python train.py --spec_augment=true --win_length=400 --norm="rmsnorm" --fused_qkv=true --kernel_size=15 --init="torch_default" --residual_init="none" --nesterov=true --warmup_steps=150 --weight_decay=0.02
Rows from block 5 of a small multi-label audio tagger, named by matrix and row number. Rows with one number belong to one neuron. Each number is 200 + 30 x the weight over its row's rms, rounded and kept within 0 to 999. All counts start at 0.
After each neuron's rows are labels from the 100 clips, of 14848, where the neuron reaches its highest value: "strongest on" is what is common among them; "loudest" is the band of the loudest frequency at the time of the peak. Only what is clearly more common there than usual is listed. The data: short made-up English sentences, spoken by a formant synthesiser in many voices. In brackets: how many of the 100.
# fc1: first MLP up (model.blocks.5.ff1.fc1.weight, 576x192), inputs 0-95
# fc2: first MLP down (model.blocks.5.ff1.fc2.weight, 192x576, transposed), outputs 0-95

fc1.175,141,222,142,191,206,231,165,253,214,195,234,225,202,234,272,182,205,180,202,183,202,220,232,226,223,152,206,226,231,243,224,231,231,235,140,191,191,232,210,158,236,170,190,201,168,203,169,241,193,179,211,165,185,220,214,250,219,173,182,220,172,179,222,248,223,225,193,166,228,210,141,185,158,231,185,200,230,140,252,202,175,186,214,220,172,134,181,245,192,220,195,183,191,211,207,150
fc2.175,162,229,206,276,153,137,234,220,193,184,211,218,179,186,183,169,250,223,194,211,189,211,296,220,171,199,201,210,205,243,231,235,178,221,211,171,201,200,165,224,223,132,211,176,244,149,182,131,229,201,204,210,182,207,192,191,225,184,208,108,152,211,235,163,219,272,178,217,190,189,239,217,188,196,192,204,202,250,183,185,234,225,140,226,179,216,242,180,188,237,158,198,216,186,211,189
strongest on: "the" (100); /ð/ (100); /ə/ (100)
loudest: 250 to 500 Hz (50)

fc1.469,234,191,200,220,193,191,223,161,211,193,193,170,192,169,266,226,144,151,141,165,171,155,197,233,205,208,212,209,185,194,173,224,256,164,190,143,213,172,217,214,246,215,260,135,243,212,224,226,213,257,184,196,168,221,140,194,145,162,179,215,211,154,241,206,210,207,220,239,193,223,164,183,222,166,226,198,170,170,209,164,190,234,266,221,157,220,157,218,194,213,224,206,180,217,241,163
fc2.469,187,258,142,172,212,265,233,197,207,181,217,194,209,180,265,191,157,203,170,162,241,224,181,213,212,146,238,205,221,207,161,225,197,224,221,242,215,239,206,188,212,140,229,196,181,226,173,209,178,189,226,164,239,210,180,168,197,161,208,156,223,142,201,218,166,256,190,178,151,230,190,258,208,159,221,178,228,177,209,113,181,208,233,205,207,194,146,138,264,241,164,175,179,189,205,212
strongest on: "the" (46)
loudest: 250 to 500 Hz (43)

fc1.553,207,233,167,207,192,235,165,193,219,181,215,151,157,246,162,209,185,206,205,164,157,186,170,268,220,153,160,206,223,280,218,153,217,277,220,161,193,210,179,189,235,156,180,161,152,227,203,227,198,190,204,208,169,169,194,179,244,261,226,178,218,192,202,223,192,217,180,165,168,211,216,215,178,223,125,160,173,221,180,219,179,245,231,192,166,155,175,262,202,198,217,233,177,185,218,183
fc2.553,200,191,180,203,171,167,188,206,214,193,150,170,232,244,195,206,193,196,194,199,178,235,188,213,179,181,165,171,182,210,222,227,189,181,148,179,192,210,181,206,184,143,210,209,169,290,228,216,221,146,185,200,176,233,164,184,199,214,253,229,253,169,198,203,222,184,217,182,185,180,223,263,225,191,179,179,211,206,182,236,240,232,197,216,167,132,214,236,216,201,198,183,215,168,235,202
strongest on: /oʊ/ (99); /i/ (99); /s/ (97); "slowly" (95)
loudest: 250 to 500 Hz (70)

fc1.329,213,222,142,163,222,192,184,152,156,211,286,247,173,184,221,147,200,210,181,204,135,168,161,200,199,161,207,244,223,183,225,208,282,210,188,220,166,231,206,172,225,179,268,247,203,188,181,208,152,217,248,192,191,173,210,216,194,210,248,186,185,217,209,228,191,178,237,163,233,235,230,137,215,232,163,174,229,206,222,197,178,183,235,233,175,231,203,174,240,195,198,230,218,189,170,258
fc2.329,203,181,200,196,238,230,203,162,124,205,217,181,201,240,193,202,201,192,209,221,236,212,224,156,199,236,184,193,179,212,170,262,217,201,155,203,179,264,131,266,167,184,224,272,198,205,197,209,220,187,212,174,186,203,211,172,158,192,175,241,179,221,216,239,236,163,192,248,202,207,221,196,179,227,253,209,207,197,161,177,225,191,180,222,184,231,200,214,198,190,206,201,200,237,221,218
strongest on: /æ/ (82); /ð/ (75); "that" (59); "where" (29)
loudest: 500 to 1000 Hz (73)

fc1.328,221,257,218,176,242,261,196,199,221,169,195,174,209,202,174,268,185,229,191,261,164,229,201,214,233,181,261,196,216,194,177,241,200,181,193,214,162,217,204,192,273,208,188,261,186,222,172,172,245,202,209,160,188,196,240,166,189,187,167,159,205,221,200,213,189,236,208,220,165,254,161,156,186,161,162,193,205,227,212,183,204,193,146,215,195,240,219,215,189,225,222,193,215,254,219,148
fc2.328,198,201,191,200,191,182,153,217,206,209,203,150,200,170,171,199,176,201,227,219,259,214,230,203,195,209,186,192,177,216,120,174,188,199,214,216,199,261,202,195,198,187,207,220,160,234,186,174,160,192,184,246,202,225,166,210,179,183,212,207,193,188,150,171,161,153,199,221,203,174,195,212,252,227,206,194,239,173,207,179,246,157,214,222,163,187,176,220,172,206,192,208,164,191,185,162
strongest on: /æ/ (97); /ð/ (93); "that" (88); reverberation (79)
loudest: 500 to 1000 Hz (59)

fc1.74,202,247,195,208,179,231,190,216,206,200,187,203,209,197,179,176,176,192,199,224,201,273,254,190,197,128,181,193,185,260,203,179,208,207,194,187,194,252,196,173,243,192,212,210,167,218,248,223,236,235,154,220,233,177,196,216,184,171,250,239,216,295,180,233,157,161,182,207,203,157,251,193,175,159,228,258,205,195,247,243,233,203,161,196,192,203,172,191,169,172,267,173,204,243,177,176
fc2.74,199,239,219,225,168,193,232,195,225,155,136,195,188,199,184,242,208,170,195,242,223,224,168,224,158,222,194,201,179,195,144,202,199,195,190,219,206,200,199,176,203,219,195,171,202,171,260,170,180,126,179,179,185,178,213,235,185,173,188,179,217,179,193,173,195,190,219,246,169,231,253,197,243,165,219,209,160,221,226,190,188,145,234,233,203,213,208,185,152,168,187,233,220,203,159,213
strongest on: /æ/ (95); reverberation (62); "black" (34); "bag" (26)
loudest: 500 to 1000 Hz (75)

fc1.241,239,190,216,213,174,245,196,209,218,204,230,188,190,148,128,182,204,197,240,243,175,230,184,168,213,135,182,208,223,184,208,219,160,141,198,158,212,216,238,168,233,156,168,195,178,180,257,189,218,242,256,139,207,202,274,180,224,179,145,214,181,227,162,186,223,228,154,242,150,219,180,189,261,141,185,174,194,215,234,183,228,222,166,191,198,215,117,164,182,187,220,223,186,223,143,214
fc2.241,182,238,223,235,191,229,148,210,198,178,188,142,218,234,207,198,164,206,216,207,122,195,142,248,213,191,176,193,200,192,111,221,182,185,242,226,181,268,173,212,210,258,151,181,193,176,206,191,223,172,199,213,156,174,169,208,143,190,200,171,170,202,197,186,173,207,193,182,165,205,254,197,197,208,243,221,185,181,238,208,230,167,268,189,223,217,210,175,209,226,196,179,191,199,208,233
strongest on: /æ/ (98); reverberation (78); /ð/ (71); "that" (46)
loudest: 500 to 1000 Hz (50)

fc1.548,212,254,183,211,170,247,164,202,220,166,224,210,228,157,164,225,192,196,160,176,151,185,207,178,157,189,248,208,204,164,174,155,199,229,226,174,206,180,210,206,139,213,184,208,180,194,177,170,209,241,171,173,217,193,228,212,214,160,198,238,216,265,189,260,197,194,249,223,221,252,187,243,188,220,253,232,179,211,220,151,156,212,185,206,232,195,233,209,154,178,168,195,212,225,228,102
fc2.548,128,169,242,210,200,184,192,213,186,175,183,228,208,180,173,220,152,156,166,189,196,243,185,216,183,231,193,206,216,312,177,162,220,253,120,168,208,206,226,186,246,135,178,174,209,209,193,137,221,133,205,183,173,126,214,257,185,181,231,233,200,225,211,145,195,173,242,206,166,175,195,248,198,216,216,161,180,236,231,216,231,202,217,245,215,226,235,231,200,195,196,215,187,161,217,194
strongest on: /æ/ (95); /ŋ/ (60); "sang" (58); /ʌ/ (33)
loudest: 500 to 1000 Hz (57)

fc1.22,215,260,205,210,148,186,184,189,215,259,191,203,174,200,228,138,206,213,173,200,168,216,206,203,259,217,214,191,189,169,216,265,173,205,210,213,195,185,171,212,226,185,184,228,180,172,183,176,195,214,139,259,247,166,217,179,192,184,265,221,205,170,176,190,197,191,198,188,159,213,201,164,250,152,228,186,199,198,208,209,252,178,198,206,138,241,182,174,238,183,209,187,179,169,188,164
fc2.22,258,170,176,216,216,146,149,253,176,232,171,209,244,180,263,202,214,198,202,183,168,222,156,223,204,158,240,259,215,182,226,205,187,224,193,164,160,222,178,190,176,178,206,214,191,199,201,222,216,237,196,167,191,199,132,181,216,193,272,217,225,180,223,153,225,210,213,135,173,230,283,146,218,213,175,197,206,183,163,162,157,227,199,224,199,228,224,229,201,147,227,228,195,170,192,153
strongest on: /æ/ (76); "ran" (47)
loudest: 500 to 1000 Hz (74)

fc1.237,185,227,149,203,167,241,171,190,231,189,233,232,123,192,208,219,188,250,222,175,168,188,162,169,194,165,207,151,241,170,159,195,234,222,209,185,183,152,218,146,233,144,178,173,182,219,243,184,182,176,223,215,164,194,243,147,203,185,231,144,201,215,191,167,200,159,172,202,187,177,155,186,180,175,229,183,246,277,212,231,179,237,184,161,229,169,203,236,234,144,215,168,196,190,229,205
fc2.237,189,190,223,218,206,201,152,166,226,173,191,241,153,161,197,183,225,236,172,201,193,215,166,202,148,192,200,180,210,198,182,205,191,191,132,273,148,176,172,230,186,185,197,154,208,262,218,134,166,169,144,241,175,223,200,193,252,185,233,166,184,185,204,224,221,185,223,145,173,150,230,208,248,183,183,212,221,218,150,275,172,192,219,182,193,177,173,208,217,183,177,163,217,151,214,205
strongest on: /oʊ/ (81); sentence kind: request (65); "show" (64); "me" (64)
loudest: 250 to 500 Hz (72)

fc1.527,185,173,200,202,236,232,224,180,180,212,245,174,212,163,152,209,171,188,180,210,209,236,195,231,180,179,160,210,189,218,243,142,206,188,186,219,184,173,169,231,211,168,227,220,183,183,204,177,166,208,175,231,154,216,243,124,165,230,191,198,215,245,227,213,179,218,245,201,180,250,150,197,157,197,231,169,216,211,226,215,200,142,185,231,165,185,249,195,192,117,232,225,199,213,213,202
fc2.527,204,193,154,160,219,213,248,178,190,181,225,129,273,202,128,198,185,194,220,209,196,238,216,186,221,189,201,162,202,188,173,182,190,176,211,246,182,145,165,179,213,181,200,265,172,203,232,255,209,193,183,130,214,194,192,236,168,249,229,208,237,185,210,194,95,184,188,167,198,212,210,236,203,195,150,231,197,196,177,196,226,144,218,158,199,222,233,284,172,185,167,187,172,170,233,194
strongest on: /b/ (92); /ɔ/ (78); "bought" (76); "who" (47)
loudest: 500 to 1000 Hz (77)

fc1.421,211,201,193,193,198,250,188,181,188,197,174,215,205,190,237,172,177,213,240,232,216,251,141,289,200,210,161,176,180,193,181,244,145,213,162,244,163,209,172,207,181,226,207,188,167,131,205,172,169,163,191,188,197,188,212,209,187,185,181,256,132,184,182,213,187,176,230,247,163,227,200,195,220,194,169,170,205,183,206,198,214,171,202,151,181,251,215,219,222,171,185,142,202,212,224,237
fc2.421,197,238,206,157,167,226,209,171,198,211,184,184,176,175,237,172,243,217,205,173,234,225,218,219,213,207,205,237,167,156,233,131,225,212,161,209,195,224,230,152,217,195,223,213,192,206,193,234,221,227,171,169,253,186,201,238,150,230,204,243,233,196,192,173,188,216,260,184,191,174,220,185,189,229,156,244,178,217,229,269,155,212,250,188,161,247,191,221,239,184,204,201,201,196,213,153
strongest on: "market" (42); "painted" (34); "apple" (27)
loudest: 250 to 500 Hz (51)

fc1.498,241,218,207,161,220,185,198,171,197,191,202,259,176,198,151,212,200,186,257,176,165,222,231,150,275,224,216,264,254,170,175,204,226,150,183,147,184,220,217,150,220,163,217,206,200,227,183,220,217,212,188,205,236,196,185,211,166,220,190,170,169,214,212,241,192,200,130,184,193,223,222,193,215,167,164,191,158,193,224,245,200,154,211,218,214,214,200,186,200,177,211,151,223,194,163,192
fc2.498,208,255,192,230,234,229,189,189,127,180,220,183,238,204,146,216,208,142,192,169,190,225,204,177,175,226,207,241,195,242,175,170,186,186,94,150,246,224,153,216,215,185,207,202,206,194,175,210,151,187,192,227,196,196,193,220,162,202,214,197,207,187,209,237,171,182,213,230,162,275,239,239,202,196,244,200,177,166,215,180,211,219,194,190,223,212,159,204,204,209,238,164,180,197,146,215
strongest on: /æ/ (91); reverberation (67); /f/ (52); "laughed" (29)
loudest: 500 to 1000 Hz (45)

fc1.557,230,183,163,230,222,194,192,202,177,189,179,215,230,198,211,180,194,149,198,214,148,265,209,192,166,159,188,236,190,220,202,198,210,202,176,225,193,178,217,148,175,176,170,210,169,233,145,192,203,204,206,191,115,156,236,186,226,176,197,249,164,193,175,180,220,262,195,172,155,207,224,196,197,179,267,181,186,173,195,134,236,265,180,216,213,199,208,228,159,246,175,193,209,260,173,188
fc2.557,146,180,176,196,216,196,223,232,141,183,207,201,228,180,169,161,142,188,228,173,168,182,213,265,199,202,258,194,199,202,238,177,234,162,210,257,242,182,198,188,220,177,191,226,151,204,197,205,173,202,199,130,163,144,246,216,183,182,205,162,192,232,178,188,231,119,220,117,197,169,213,214,224,182,222,216,184,215,228,253,220,226,259,187,172,160,194,188,167,230,210,191,234,158,220,186
strongest on: /b/ (100); /h/ (78); "behind" (47); "blue" (26)
loudest: 250 to 500 Hz (62)